From a checkpoint of a small image classifier: activation celu, 395000 training examples.
Rows from block 5, named by matrix and row number. Each number is 500 + 25 x the weight over its row's rms, rounded and kept within 0 to 999. All counts start at 0. Numbers have three digits each. After the name is the row's rms in percent of the matrix's.
# b520: branch 3 second 3x3 conv (model.blocks.5.b5.2.0.weight, 160x160x3x3), inputs 80-89, a 3x3 kernel for each
b520.13 100:490500495486501496501498531504486518480495480504493487504512540504539460500483486545496513518469516530475516480480516503524511543471447462507537506492453520480460496510551508475506566524499471491464520501527513516509517503543455477497506478509490477520504466486489448502
b520.14 092:497497519482484478501500502500485495518480481539505520490469504527482508577525460510518524534494500496525512493492501478501483478451519458455514524469517490471506465508488511498469548485479483459534481484506481495494496491518542529499525533517516502495523523502543539514
b520.15 099:506520510503542530495478485473492484510505486503530510475533521487479515512476497498501502512479479493474473482532492462479466487520458455482502494502427497505491477517516507500511497504538498533492507538425490496477477506499485512511515566521513507518449474478508530520
b520.16 094:516512510510505484502472510480517505487524506505479493468488466514465521532544502476492503509513511497503487501497515505523473499456483588468469508513479535448517514481494527505486496528525487466466504467492505443479478481534540498515475491504481458485496498510467511506
b520.17 097:529530503538510513502509490502464478491502534501510501503530470517507527486494484516538509512510486474482501436456498444476474441504490473502490456480507510479486529496515501510472475481502455452492510497508486486478462490493493512534517480536502499467461480504502472505
b520.18 106:491491482489488480515479477494543492474494461506505495464513461496469486491503501516499469516489488524484502482522481504512541472490517510472548520521513471505538515486539493467509483476477532490490474489503478515498487485473481483480513543511478498479487505478520533489
b520.19 106:502487505485500506487501501489481477482510513504492511452519488551494462511444483478472451522519501472492485506498480495510502510538482513492491486563502467460484500507489539515475504495507524480494539509508533502512479505513497481519511528504438441458506472494491501502
b520.20 096:504500514498470487531486444473519494509511518489500496471487506509466520535504517510491516492475508504494490468475526498534487469551450460511468500516424466495462498561499523489469478472481465548484480545462422546476486450482481507497509518500499507501500498477504518489
b520.21 103:501484492504495497521483462523500488512491514486503472493512523498485465517524493491457500515489482452467506474469522464531573473518515548474555490545535470523527494504537516485540496532515449457527475521512499502501501506504524520495537492477448462465463506501471525495
b520.22 108:492493506506488507504492500483509504518471504523500500479481526464464514506513477527467455479499494427486494553496514475534520493552511553486488498517488507516484510529497504539481488521442490498483504532497519511494533489495492481485475485499531517500519532477505515489
b520.23 102:494490460507479502504519542510552495508544487493524502543522459492498465532490470531489514475499529497478533434487545474478509511483475502541514499584493505463486481534496487496504488528468477492548457469561483488533538566507524500474537509483503504530504495510491488462
b520.24 107:495480510491493493494492471506542503452475490512501506505548493516487481460513511497541517494513502475514487536516497519501487473508470519493524498489473534556467496501502556492488485498502518490544421523503515505475518518523469469488498493482467514548477470463520522512
b520.25 098:496490514500509529494477486511531498470450477494449532493527474541465519519509539507515507513470507507481531456508513548520515482468480502484510511524515503452487500499508558503529480530542492527506514490453484513507478497516489467488478499514492477516561498466493471497
b520.26 105:517521509501517479501532512477437520517511490514495509470490470517511498520494511479496529515508510548525486479500527495453498488486488470500507476461556470474479534501496499500496495506518510476474502466493515471498491495472523514502493510492522496509513507525501463509
b520.27 100:493505485501514520495504496520507468529549497469509493475474464514529439441505531483479477490499534506526469531498460526506505516498499525491474513460477504437494465542514493496483552534520475460490517478501504500453526510480515522480493525508478479508495486517478498492
b520.28 110:492487488498468457536485478543528473487484465534497520535518507479503431511513496498514492481513497532494497531492525491501489517447485501537510509462478442471520510516460476445479521492475480522525502505488490491496474513507483467501514464460517507483506510499521506470
b520.29 100:495481497497488549499476490474497494533508532471497530495468485475492499493511531484457475495498491462474533476527484471558473525520486547530485550503502487506472504531484492546473500483509496486489445484536509507480519455489500524513484518537467495497509510497516492465
b520.30 098:522498481515495494512504501489490470514533516497506498484472472534461467529537454486456485514478497482525508557512515520492510498505528461494489460529533496504494499500472494484501493510502520466470506518510547472513524496493523520496507472502505507493497515497475510516
b520.31 100:500502513505521502482491490491527505499501509499518484496494522474511524500522446488528509490500528496531499495452514471498455480560498515507490498485469514533502542493538458494530471485480495496503492494503481481514503515533481500521479480489492509513448489499493488480
b520.32 098:483491467483528519500502545501493510515475557529503508494484533484477494466505513480508519505530515554501504494480500453539515458479505469518510488478457489470484497502479466528496512514495484520502460506539503498527513492505478519493538512508512495496509526495554538472
b520.33 095:506514529532470493503489504505500463483459523521525528490480487487528513491522519497504496507459465464477511453507488493471555561504476470489489495511515500483494425471491490515506504478478526476523499501520524461501492487522498536498518505517469478445478469521498482497
b520.34 098:527509507490500516506509470489521497525506504493490467449516509475512513494501511489491470489502509533491503435538474511548478503507498477507491516544444505464508486464553457530527476545494487516499534502489483486473490524511519493505484494496450499502481490517488486475
b520.35 092:513503501488525513502519490519492462506510478508526491504474482458525517496538476502535528460509547534482533531473494486503515507503495485483491495479548490482506504534462490520478492515516486496562506489482549511505497491515504530495522504476526474479484510508479497510
b520.36 103:494484498486486502487500505508531508490500500519479496499499493495505513493494492472470501528507493505523508515491500477514490503514495452574506500517543490475499498549482528465496491479491521514503499502517526504501501513531514507460496476501487535493499508510492469476
b520.37 102:508479490503490479475511525491491482504513470496494499491531490496501516479493496519490527481467498503511502487535531500487458457536534467519524541514524509518477519505494503516502503492504474459510517498499499531536459460477492514479518489508446457470477513505522531481
b520.38 102:507519515504507510527494466499526468497508522485498480543509506495521500530500484497516506491534518484491510503492481489512495517512517472537537475499508473519498478488494536524458489468517494454487474511495479478477519487512482495471481516511493471504482482484513524487
b520.39 095:487478500520520517502507493507499501491526538509475494533513518518535508528531477493496474489478492503457488483521488490583554513533485436505524484529538478508504467447517499544494487508506462466468495554448496522468527497531510493515454470482513495523497500516448477504
b520.40 103:509522488467507508502473496543540473526491454477477502527505492504518514506509496514531480471514466492489472484543484528493498571498525475507493508454570507465549515515500471516504496494511514511512500498485502497498505505452472515531477529470500498538452509566458516507
b520.41 101:487492499469487515518500497510470439491478508501515499530496502505519542508524485522479500489503501528517500472511493461471477517586485538531510493473453542506464513475492487503480491507472494493463486512527506506508505490521498537531563457496463493478484510495519499449
b520.42 100:496505481519506508520513519484503522526512474476495523534495549513501479490493505484521502517502506501487509506502493444511503480509507486479446450529488497512505530480502500494492510509525502497486479469496514500537504513495527527476489504487453492496542481509507484514
b520.43 096:508490511509497481479488471500494505455505508505513507524498483522485492493546513505517531515502480497481477511460479471467536501518583460490518477455583478502492500465476502430513492509508534513538487444557486510495517510492514492521527492483538504515493497511507488459
b520.44 095:498525529513537493493516508525565496483506496492482485504495483506481523491489506479509491491468478534489509487517518532475476507524459553458547492451482503464497518548509500487510531516483477509560525495544484525472493486526522502502491522515511522502544476477480482490
b520.45 112:498492517520499527493502497493482492483484534496477501512523488487486485542477504512475507497475493504512504472561480475498496528565524488470495473504515561512473517522502477518481520533544488512508496508529464497474474500487448506515482500514518499485492475442489498460
b520.46 118:502499512486485507507498500511519464502509472511498517529498500488518491487491495509503495489478485515441498516460484514495544482512565480519563470503562506501526513501487488506541480490524490471501487484507492528537484508511516484485505465480483477520466482503484487497
b520.47 101:503519505494492498503526490484510513457489491463500515487528545484502538488488479476517521460522513473493524508502509489508552476503516485523513533550514531475511483527538486497509508481485504524481471477487523470485482495483462479522479514493516465461517524511539520499
b520.48 100:500513496479488501471484498503480487470507532500495509474512473464471471490482469533476487504476493474504499490532498527509489498484511491512545450450529467509534488511474496535489450473483469571499495457507465463510447491470526473442493488540494509479515512455542489480
b520.49 098:513503516491499499480498507520529484516499473527494507489551532496505524498505520468510564495469485505490482522483480536519476511421450472473495507488430489503490528524510511521515460480510465472478514437453453494494515450492509473500514530508533510511519487503509489505
b520.50 101:497487488504489490481507508508527527520503484475507507478523510479512475436487488535504510527493499476493493524467535523545503472471498549516534511498545432520512494533547496474543481510467495485513523492460513495493525481546514469485461517534499499548462458512494487498
b520.51 103:491513510498512533487490505494499495506479512519507480509504516457481535498488491497503504527479508501453495494517542473500531487485529540517507485516464529540557502471474489500467505458488497522485490538486511475522516487450520527445493483498499541510520519467514491491
b520.52 104:514499507513487505498487490484497487479517477528479530503497498531479485499486531498505535491530483484441476501493471511534529465463552507538534510564556471505481507514497484445472503485514511517475468551522469484560498473481517487508505526490503554520527508498561533478
b520.53 097:494479466512504515498503480484469551464473507497525489539510527559527485488526551497474493504512528515513511469496455503486529499491523451506522511494472459486499504500517545530532492504516515489485454460484460528518465522520483489489512493491508501507542501481518491499
b520.54 099:521531488498506474494481484471526491495515477508484516514482492481531488506488543507497483512505503504485464513500538509490533479494520491466512494501478509496506505493485487486513494521521515499510511505520464536572469499499504500497511519463478473498497491516544555538
b520.55 099:499519513510499480489465491487498469523504535507510508514485421550508519508502540534506492524504493521516508540492513522426504498540563539532476498533487523547521525549500523534497511494538497522495468484522536529535502517517501567515483519491499503487480511531499561523
b520.56 104:487493507501503496514506539473478501515502505479524501508532508547493468552547507481529501497496527502495525488465509485533493521506485531546500457499490541497522540538504474491495523505490495513499510533467511479492469483529480507478454512526526541501486513515492493487
b520.57 094:508492522507473519499492509505485503516457453538524512493460533504460492527507499510523508457500506487553493511526487514518469537482466546495486510471518507456465515478509494515517531493476504517502479498531491535549518475488462487541505527504520491449491482515519497507
b520.58 098:504499515481486530482491553468491470494492471516505501516530498459477527486445479485499472511510469481523471443453506451521538484505507499499530442516535460536481514495499501465518472517534485462521441542572455487533467495508507502507545529507513551532516496509510497483
b520.59 105:488492513499502503499490473528524498497549480456497526475497509491546459485478514488484487454471487477502514510544481476540494485489529465513517466483529463508573510550451497517474498499543505508510499493513542505494485539513493478514539509493527538509494473524494456514
b520.60 099:492499498497493520499482501453509531493466522522503518480451524479488502554543501445471505477508511499502513495537511470474545493486510509542516427481541512484484477472511527511491513552465478534515465498469488464474504495489482499506488517500498485531498489504509529497
b520.61 099:496502501516523506516485444474485531517526504496490467520509508512515515491459442476467510454516503493526513462484474496534500537516469474496480434501469550547480482490466468527504509497499440500486489531508468469494514514513556492501528473500522527531539535458509493504
b520.62 103:493490505499481514520520514514495508531499489502495481503516506500443497542508461496491507506526526525512488501485558542482530534457512504492579504500472492462496530499578491489491522492462529520508526476481540476460519527512497490489493489468507507503484500456492507497
b520.63 098:524516499510477459501488471466486535544497513499542481471472486498480528502478466506476488521486480502562495498485494524477455502516526488425537469495493483464521533510506510499495496506509524506501474519476480481521451471531502535516512534542526481476520479497517526496
b520.64 093:541537499517511539513509491495486451528467462521496512506522532515469493493494512474495480504517472527514514532530492519540540484457469535483509529462478495429466502489484479531499526544528506498496522527508505521509505491473536490477475477482504528538530491488441488468
b520.65 093:498497509496494501502519541488494534533529492524485447542479488539581494509485458534493501501574531508501487505465481462431539516551494470459476482503501542529477520498490535501536493551541499476513457495551482468495459516537478475482507497542476471464488487496503508494
b520.66 098:502519491505526557492485483467501513493507489494487497532477518545496454523522456522519512492486482462515451518455520492555550472503529514527551511543509464479538533465525507493492503519468501500531545504536494438483535513516525531513493483494516503480467533516524526514
b520.67 101:497496494490518505474514533500562511492496507517482490501513467493478533489494534476453511522489526539515523572526523503490540490493520509521509475490499510501457509521478481490477476489508500477527505502536463486474496462539527469491518478466458482515466493497520493481
b520.68 098:499508509491464489491512532491523485498526506504513499555498482466523497506467497516493502512500528521552497458502508468519539494528511493514470500530489505523467488454489433484485503485474459548543519515528469481511510463472497529490486488507494460452501488566510526525
b520.69 101:489514506504493478495505507493533535486493475483523487501501472506491464477491523533468464502512526501487492450522520517520537466457483491538561530487523499475489527513482448511515461479544481550509539504503489477511503490474480504517522545527471491480489516458503516496
b520.70 100:488488523514480498489486462506471493513466500501474509515481481507532503484505517486522476512501494495476484514522482445514521459528522456545458476546497496480537508483464495536517520506487479519526521505514497511475474480496494482500523480492481463450476471493481472457
b520.71 094:468509513478516484526508532519510520502497483484496496543517527492514496510517508482514512512532489472515489455533452546503444483457470471499506519462472540492456511536489464487468470494486472524485525496510515515488486485492490492488508524457517492460511502468505515470
b520.72 098:496486493475499502482525509468509513526505515492519502488455449534483471505488506460504470548486464499517505487534490477491536498435532501467537507500510467449509510523467501489506485468471507496490476491472467443450518529492506603495492526473536511503549493492537523494
b520.73 101:497497499516529492517518508483468496500481492492483492500530534499497502507514525477497484502533497471523485474453533475450532490447489456487498479482579484475492500490482499485493503497491507454496460467495516479465462507498493499456516526492483514491501479468493483498
b520.74 105:512526547504532511522523500488503492490490483490494526509510504533491477500490470488473491484491492500509521555470450453481519482538531493467448515484498468500490493497496523437470470489506493473480476504514490507512499507480494497513523512522499504488490483471481480487
b520.75 101:496516487492507532503501488502495489470523515502486501546527492511497510507480513487482508472520529541478499564516514507475511496507486471476511507500503487496486473472472514515504522514510519477516472466553493519514491462523493515503541487523526477503523513521537515471
b520.76 099:503500489539523476526507512501488495504489462520489477511507457507463493523506546499519482516503501527513510486473535511521491484476467519476530505443458462499483501500490502505507497505517468512491531523472515504483525502479529510469524530496514500490499511474469518494
b520.77 098:498507505499514512483521539521472493501461464451491513519481447508528515534537490529506525535500495501509482554484485482483489506562436526506506488533496468502414525454495475474522526505474472493522485455483517540512508473518495516548472498488474464467487506538489452482
b520.78 097:515523492514508520463502506480492497528552489528520507484507467503530499513496494504513513525527526478480501526512506487494542477509521524526520458522561510506487517507443516530525494473496521491504479532540427495481467533482523533491482486491461463478522495502546488503
b520.79 113:496507484522517504523530532512501511503504499486508511491491499516504463496516508512473498472499508474503488499530473549487503515493520488523478565469497542481499500520520509521487538481496468523520535490533463461518499506516474490485496487499490475494472480515483471489
b520.80 100:509521505487513522494484531472509480468527513497525536444499456494520503519511506515480512525476530478476485494497497504469511507506489532547584499469488467509491511496500514502494480543429509475473519534540505444473504496494508488508475486509500463520541532516493500524
b520.81 103:495479478495527495487478493482479505470489502487487506534520478478522513482484514531500466478539518492506477510487486467490521490466565499460576467467541493453491497482477494504502488484562490499497524487531522470470466517507501516528494533485487469513472496524512516483
b520.82 097:489505528507479500477504520472510513516484503490513520516502459504476482491482498514515476513492494534528533532545483549501465472440521502525479532559483474517485485514493483512524493456521525521496510484506438477541504493482469528533488551531510473495497536492501498493
b520.83 101:491504501494475512499531511499514468513520481496504483553475505469499473496504472480535516507472492511530507543499488438489494534517478463526495512516513486520513492508495531508510473508474415506526485478496544516499508502511474496504458521501486505484515525486454490475
b520.84 104:496521548488492486514519500481514534503546516473488484497549544460514541502497456532515506491488481482501463484479503461509540503497517485423489502523482480471511504477484503462507525523510494510554476512516498498490460482522470478521481525500476474490518502504448452479
b520.85 102:512504502498497475497509519477481502468538477466502514477471467541601519485493464484497508506475467510493489448495525511525440595495483464496500458494470576535479483456445465478516552494500504497493564499484508494462493497466468471517495502491483501452499502499510493505
b520.86 107:498498506503499511514509523525523525503502506493508507506525540474469486514505478523512524513477476509472518463455465550545532522484513517424481553562553515502499527519528493508451527555510491488478521519502492478476541456517530467458492480477519491522545500476500495486
b520.87 097:513509531518490485486506517512510515501491503486494512487530494505493471556507545537519496534502484500478505479530561504502464468503493468504555430487444504558494479519496524492499511520464497511501473457493469493537519461517504460528498456531556512500534470479527499520
b520.88 099:507514522485512488473481495471523536502514485514483507488542469518515482535488500514537516480506509480528532505473552508494507520492492480510475519496518559513525468503490537476506507449480503531516452487520473494505534498486491468508526490514489498491498485473529547508
b520.89 101:515508490526519500506500512490502483481501500513457490468442486512518548535479521482511527483534498474522500479472524501540474496522547498492487512542525490531526491499482511494507511515517481495450484483527521528497470475478499521481508517479438429517493489503515489513
b520.90 100:494497500519534487484524507473482495527503505542482495506519493494515573495469509508524524483512545505488517493466529570466539491481477488480559464505443508510456504462485507497488491541475494469495534507468481489520503491549524488513505490470498503509511474505503467470
b520.91 094:510507516500496521555515505492527476522495483497552487499519481511500464499519513497496503523526449482506489506538505511504461503473491504498530555490551554458503484490513545499489511520544489490526476500471539481495509516499493530524500510498507504495458490524455489531
b520.92 101:511518511507515505495485506517507458490482502535499520476496522515474468519539518478515538500472490534489512502522493560495479438487547491467492515471504492533498469424495489496506501486510521467485477536461504532479462490516548500509522516499482512487505495501532513519
b520.93 102:497508528499504489502491528457474476518533502492506507492545475503502523492490504490484500500505489521479488494516480435526510493555507525550469392463496499498509475516478504493449517509498483474549538523499505521526509528502554503452494475529495509478474483497509510525
b520.94 100:505499503525529527459490517471514490505473499501497454517536526509503512513542495473535520520509471486488487495456427476451483478486488454481473491501491490506448476492504489521470491548530486492524513504490481492481485511486471532478474498442487464478492541522502549502
b520.95 093:499499507504487491494514520497472447516512478516523484477498500501477429533501522523487494492494498520491508548504558472473488491497523523528510481486467514486501515542516494513486501454473518519522457444489489493508481481504507514497537471542530491521532520551549525548
b520.96 107:501496490513486539515503523494498542532501529478521514522508509492479519517512492494502508520545500484496494516450483513523524457508512500499459486508518499495474489485527491493518487515481475459488511538506465498480508474529509453516493511485461464487513499490536481484
b520.97 099:510484473501476489493481486545488464515505512512504496473481532547483494524503474484488516501504512471487516505537449499527508508456488579513510541469511496459530480500499473487501503516465498522473493507513469464513535478510516496495510511503481464484467469502471488473
b520.98 102:520516520490504505479516501527531499485508424490555508505513485528493482462505485534492501502501509467493489546519519494513521522539485498456497501513509517432442493446526493464500478506510506484511410469502485494516511474483488480491512518507470505493500492498489510539
b520.99 102:505505490509500501489491491467497457466473470487515514453529512478520532447534541531518499496488491505494513472510482488486495476525529415545507558522547479514503469489518491538550502485493477514503479455486523529513486493515498486504499439475500481514491463504514492534
b520.100 115:490501501516490460488499480494506480484496475522500499504513511484476469515490552518499510471512498500516510504545506523501501460449534503482474496504532458490567474454510511464499528481562532535472536466467504500517506493502525497499563511485487483453510478466518498506
b520.101 101:499492512491503510521508490483477485452501511496490479498493517484486504456499463515512502477489503512522508443507564457498486440519490499516513476469494557544515489500520437507501503481484492480512494482494505470497505497484508497482497494502487473480516476475481509474
b520.102 098:490492460491488467520493502512482496453508503514484507519446515516498485538500544518496462530490475525518489499484489481500492490486503468454612486481518502484547499494503491507517519506548470491487485505527488508537504494496524489535495507497539504488543515531496487523
b520.103 102:497500518490508521498497507517487512508495494549492488454517524505514473553522482527475479478461474520509510514498520571536500529454490531554483551544536560490492498509475474508457531505474555479489574493521530488499509493483505487503491487513502470494521464471526480486
b520.104 097:506525543485501492489513505504502470489502489500542517493522501479460497482491468518505501502498508522510496504545533491524469478488492460550505504517495418469454468520533520530497500516501494509511477462515479515518498495528468476510468508439480514498527521500484487484
b520.105 106:508505502522529513511486491495512482505506469503490494502467472576471474514480490485468503483486504511487510518513477500492531501461569534460527502466555493525555497472491525511509491534520497508567524474498513471512520469484506511480494502496546503497491479474472503480
b520.106 104:499489484484509516504486484517512504520502511492527480515537527510510486519528485499517497522494480499479518401437474455514505480488470500514519518478478462493476493555544483501541468514470447475479454523473482504489458501520526483498517469486451458492506478481495476510
b520.107 102:509489502504502492523516489488491506459501516480507535526490464490481487521526554487500499511493504480485507540530472489493510514442541578486492505530518472521498507502508539461504503509481476528493487515509503503503515502533501515518482521518473506486512508484531497493
b520.108 100:480479498473497503506492498479507501488513519539510493493501514502499477483489495490496487497543503499464505478470490472486503492494457490555545503505505484483459538451508460505536501536497498487469520545412492504447515509538539497525500510526496463509545536465516525487
b520.109 098:499497486532537527488494465500487460512477492508510504513489491522502437512491514487461505486517512526506497506509484514515546499478534526456538533513515489494546492477421535526479477476514488523504520492551494516495510486480495500492542502533528489488502503507514498490
b520.110 100:506510480499518482517481504480473446537490477537515516487482523502466505534477501495474477500482489523501501516490471490475494502521531489520491555538508488518485490525532533468508537510495490492498490541507510520504499499474512535520494516509496518505499563514450528502
b520.111 103:526518498482492504494501487496526465506511509489494510440508500521508522486479521549521502486500506449435488459500553480477530461497528506476514490531531510545526492499533508508574482488525492534519478485543477498504516540477502491499481496514456427491531551563483495521
b520.112 100:489504513507496519480514480467514512512532506530478503505525479528505483471489528468511540503520515512506457516500497505440485501487519472505487474420526498498532499482492524498526509506551509493488498482524447482499518501499488471476488498514512535468456485469480493481
b520.113 096:492515482530519508502516503474515525458482496513509491497491473531513509499481487533480516500464477517498520515557500497514510498514481544547522549501478481507486507511542520462506499495480545517475546503449479507494488474504514487501481516493518476471515515509500525488
b520.114 097:493490497518492501499488490510476502493468483496501505544410480509472497487494498548512513500451511474480525477498525458500537490500524452474528487463464491579521494486514510535504490536530487520543493527496470474460492452519511502492517515516511492543482496496521512497
b520.115 096:509518500470483487502500501469479502495473537499489501471533514458462498510500508494486516528510495503476515514464468508524516465564455520503536540522530505571485547505541483492492468542505499506459472486503521496494460492484536507504529481486445464444484532481511521508
b520.116 096:482477488496509478498507498510468481494478480497519505523457455472474500486501472548484492461476483471496507551458506522446504477479505519481575447515494481514482510495523521463486552545495518483524468505570492486528474502523466493516510537519528517490485449491492490506
b520.117 101:511475477485497498503490497516512491430472478492503511502479467469524543431491516496483474473510498484471468531526475513484451521486497448536467482498473543483470542558512480468564456499540485484488498475514540486497508480472463496475490514517489508515499533545477455511
b520.118 097:496528502497494494480489504488556483482507487465517530496512513471518502473528582517511477485510490523495515481490505508491554525454474474449572476510508537532460483525511482431551484533484490481465518491513504515499494506500490478508497481515492548517487495503528505530
b520.119 103:505498510510507522466498556490465503537493526504484526490469556476518508444467498507500498504500474479504485488511517501507470500504533472492503490533480488497451500488531498542504494540489468518471515468518446459517481487521499539504477515512496472454484484462507502503
b520.120 101:509489491514497528490476491488475501506438530490478507507490499506484522502477455489502481517507490554486493425477512489511521491500505485478555469479526486505567509479499491489482485481463476482504497527497471532504488465534529496506464472534503512463542476490486480514
b520.121 109:502504500498491476502513498475484521478506465504490502504453528473496474499473485527518518526502523507496527487522559529480498564515472492513516501511494553519472488475524482496531495503544518497528520495449536491509513523460531479494489514543533512487497465494503508520
b520.122 102:486488508509507505514477506516490491495515494457509490500497466544493527503507507459471467528505527481526488473488507493498482517473491479509509499502503507486490527531479484476561479488521460485441503516499536440520487495492510507503478488495499515512511479500497561541
b520.123 100:512499520479481512513494494492483491510499495494505522483541481463499543499520467510503535509513456551499505513542491437472489489499521549493484498484544508495482496520488504521529506505485524498511472511491488506486507507499490529505474514487502465493504492475478523491
b520.124 095:493505505499488510515504501515492478494501518511505515437452486502504518484499501525481478521516485505478496523511522505499471495533509483476442503472477484514507514479475522498487504531509482510504520491486462491484469490499500508466486503564472450500502528508507494499
b520.125 099:520488502483518514511468506495530483499512519494475509514493463499494504501508545489497488496512510502496459507484520481490520519494547436512504483473572493464589491471476468507479534534512485519514500514504494487533486491486476516528504532518525449476500462519517513507
b520.126 095:505500518469501513478500484541509486459472493508486501502520516512498537500492542497468466467505510501502459478506493526473477533466490464523474543520431516500513471492512480501496510486524542515472524500456478498415495481529506477518525499520499513509530495483534511467
b520.127 104:502508504503484472502483472516520506503496460490518522488517538487469482488497495488478487473461490465522500503453495479540503491540514490577466449529486514491481493465534487490470472495506510537493539489514513448505532515508529490490523529483507486473514468494522479484
b520.128 101:502512512477466477505508506472507506482493485496487484494455512527488479537506500505497499481491474504500502514495529484460540493479514511533502515489482460490484534507481500508514497501477483555503456479545455462493485463501475488459474490532485510446511485500528508515
b520.129 103:513490494499502486493506493500503468493489461508510486486486479493474483514477538478548509480499478478462494481520490506489514510482521486500532488491499536477529495499556472474498490472536482481509500497511519468495510504477497476421489506508505499453547483476510495499
b520.130 096:497486470518499487489507494518476499506504466508508468512492528477528464532511498487511526498513505499461505493515517535546506510562521473474463495515447525502459534496501489504510512474526485507506512488483560520504502493483481485495505481519533539529511523495517461475
b520.131 093:505480495500486505492503488509483465523511484485510487490554500534509488466512467509488480505521489480488494533466527494452482526505525454479554566535548526532538461473484481503483489517481487487522517464536520472526519503501530517502522477516482504459513547500499471470
b520.132 093:515507497484507549484489480511521511501524503528475463491501489481509442508478481524499484512548518524479490521459461501468539574476496495519478507498524481493458521504489512495499523501529514538520517470487498470524499520462474448535516489513499500491521495494519507527
b520.133 102:501496477509505519523505514519503495517535509507493482513522506551496474534484465515496535494529522504499535523490447497495483558455520534528503527542488501487518501548486525489521516494462492469481449470477484507509489499514514519493500499490502540502483515479500485507
b520.134 101:482492495473473490499479507470497538502547523521465517496493567464479469527490499503514492479497508495515520519526518473515511511508513505518514554461481483516485487529484500504501504446498491495483497518503471520515492512530512475509489489497443491487485496516492487520
b520.135 100:506497514512526486497510491491488525477489520491516484497550514503492532500464504502500480483500501447508492484496482527529548487490515479537522507454558469486480516493498528487473510498515528489528527524437510512509528544524480498514445506482485525536498463486528505490
b520.136 103:506502484501492488497497499487514492494511551488510470512523463543517556529501506527490476491486500484473495560474504526479499519511518452533539433561538499445519493492501480482534508494535514519496473468473476466471469529508492502513481475500508465506474487508482446484
b520.137 095:498505487520505491529486489466503507507504518496522482473516525503474529476478494488506504512533515500487473561499532533426480480513438611544525440463502485514530501476541530495473504478450521481506508469513490482485486519477504512514496469469492490528509487489570502505
b520.138 097:488475483500488510504494492506498468513498480525505534490491465506464486489470521458489513492507501489515500470538524485476514459480519522467492528503505465513496510523475529478507471516537484484465472513507464483494522486504522520484514474516539503499565516445505516509
b520.139 100:484491482497505500483515506481495459536499515517561500468487499512509475514491469484501494518501487520505517460464487496506489494495502488495506532502517473488528495546488517492512488478512478522507504487504469517509517506493483495500508513509508504507564526513513498514
b520.140 095:495501521523478485503505459509518515511474514505456495449503459531546498486520499507532464486508487506502469555517501523481528494498509481487527466518566516499492456518532468508536488492519534493493520484521482456495547476490506478498512492505482478495505505505508505485
b520.141 098:512519518480483496492487472501512468535498500530512504499444452490439484482501506531514493510460486503484492521520529478552513459480456502507545449554559485452509509526496467498494501534522483489514495499504511492478526515540500493500502529518477473488503468476509490501
b520.142 098:488506510526534500492456455480523488484553532466476505501521482488500501519496500464470477532522479480533493440489492510512576485510493475503532443503443437447524468514531483503490506496516465490507512522548472532505458502516511548505532516500482495478471499497493497505
b520.143 104:501483502514474502499498502454456505502487516473488481485505473495498505531510483528504491500490480458508496465491493480520527510497553478485503529492500507501504489515491490471460479480459463509497489499520477536543461513519500554494499500486506539483541504484484520509
b520.144 096:501490487511515515521484495506471532493494528486505486456511517459464535485484519502517504506502493493487515511500476526500473523485484481529431555535485586501473521501499473539514461488511543470503544482471485476508486526483486493517511513451474499499481514495475537479
b520.145 097:502514493498538503511527508501476504498516495502493491475487476529532447489533486458484515401498479456492491512519472500504499516499499482579453580499488537472522463456494476509438533481517535514485532483469545464487500476487508531500471488497513517499534536472526503493
b520.146 099:504514513485474480519498509520474484532452496535484496514460514491465519556486506505490473508499481532486461493538502522501499510510520466491478516514502524474507507490489489494507501488508479529489496458516517529511516465500504480488513513508493481462475497477537507489
b520.147 102:493486498480474484498497501533487479500491551514486472490487517487515504484519480441506503506505498507502475545499513473519518522497496543500501503441533532416523536505510530526555506511494477465491531495490565507506475495499499497502488484501455464501484508467520506470
b520.148 098:499489508506476492503502507482479519468485475490526480526467477551493473518509489456491507499501520516496508515521515538491501532499506483467507500484495511543550518475470553539462493504504498522506503488512530503487469522457543516490510483501464461508504507492489496489
b520.149 102:506490492491512497497508503493482534522500503512510492519533519509476512528509510499470522526506512511523512515450496541525527494516469447481494549492488507537518474486506504498519499491491551493499449517504499541494495516532468483475472521537519481482453408492511498509
b520.150 099:505498483495509495501505505510507475519510463520470511468547503511519515512515487501498498485474488490478492496451520573449530534526492529474529537471541495528470551532491549486552490527503542508523576478511478500484464525480488496497521481516491486521504464499503488480
b520.151 100:518482486531507510503499460504464516511502494479475478521470518497514464509525470439502487490481514495489484500459526514516524537504530445523466574487506517475460491491522522516523519514531500473517513466485496504477506492487521447485501473476502472510497501477510463448
b520.152 097:507482494507506487501497510496441515471464494516517521482504535487469502467473475502510483468448505497490512506569541524501504479459509511582505474487504499531491511487465532500537498481479515489497489536512510527517477492475462470515484512508514490493514503501509499502
b520.153 098:505509480498508468504511475508519469548490484518518494494517455505496485564527452502527524501492503466483529511527549493508504557479516491473538485484524510462477510526457487533546538482508480477501496489470521480509518514462495484496494556513506515506540544509495485550
b520.154 096:506512483496506494504509496486529488509483494491475497485507463479489512470465548482500494509501498522478475522516506500472475460531547539492484462457476490481546560481491495495475462531566536487466500481499463554484498509511509477519506499499489481508512448517513466515
b520.155 099:514493512525502500481492497504498484500476483522526461518536499479502505506506507479504501529463518507514505511476509484478526484497496490457512487473503479468529500489512531534473507498523478507503501459467476486433542490493549500496498475477522512523519513514445448494
b520.156 099:521504476519512467511503481496491510509497477443473507501519479496459532502495509511502514500507496470485499464494478573500532481474491478601420517548508488480475501476517478494484530524508506505484524454515523483488533488463526521513499500494523489487536511515464507501
b520.157 096:521495509507500483496503520490496513504504504491514515521496534467492516534537461543517501521505508537539495484439505479526506444504541510453516486466516522474515490543505464503507485454462523504466494539493486454501497496493534482490505495493497491484484493465508500479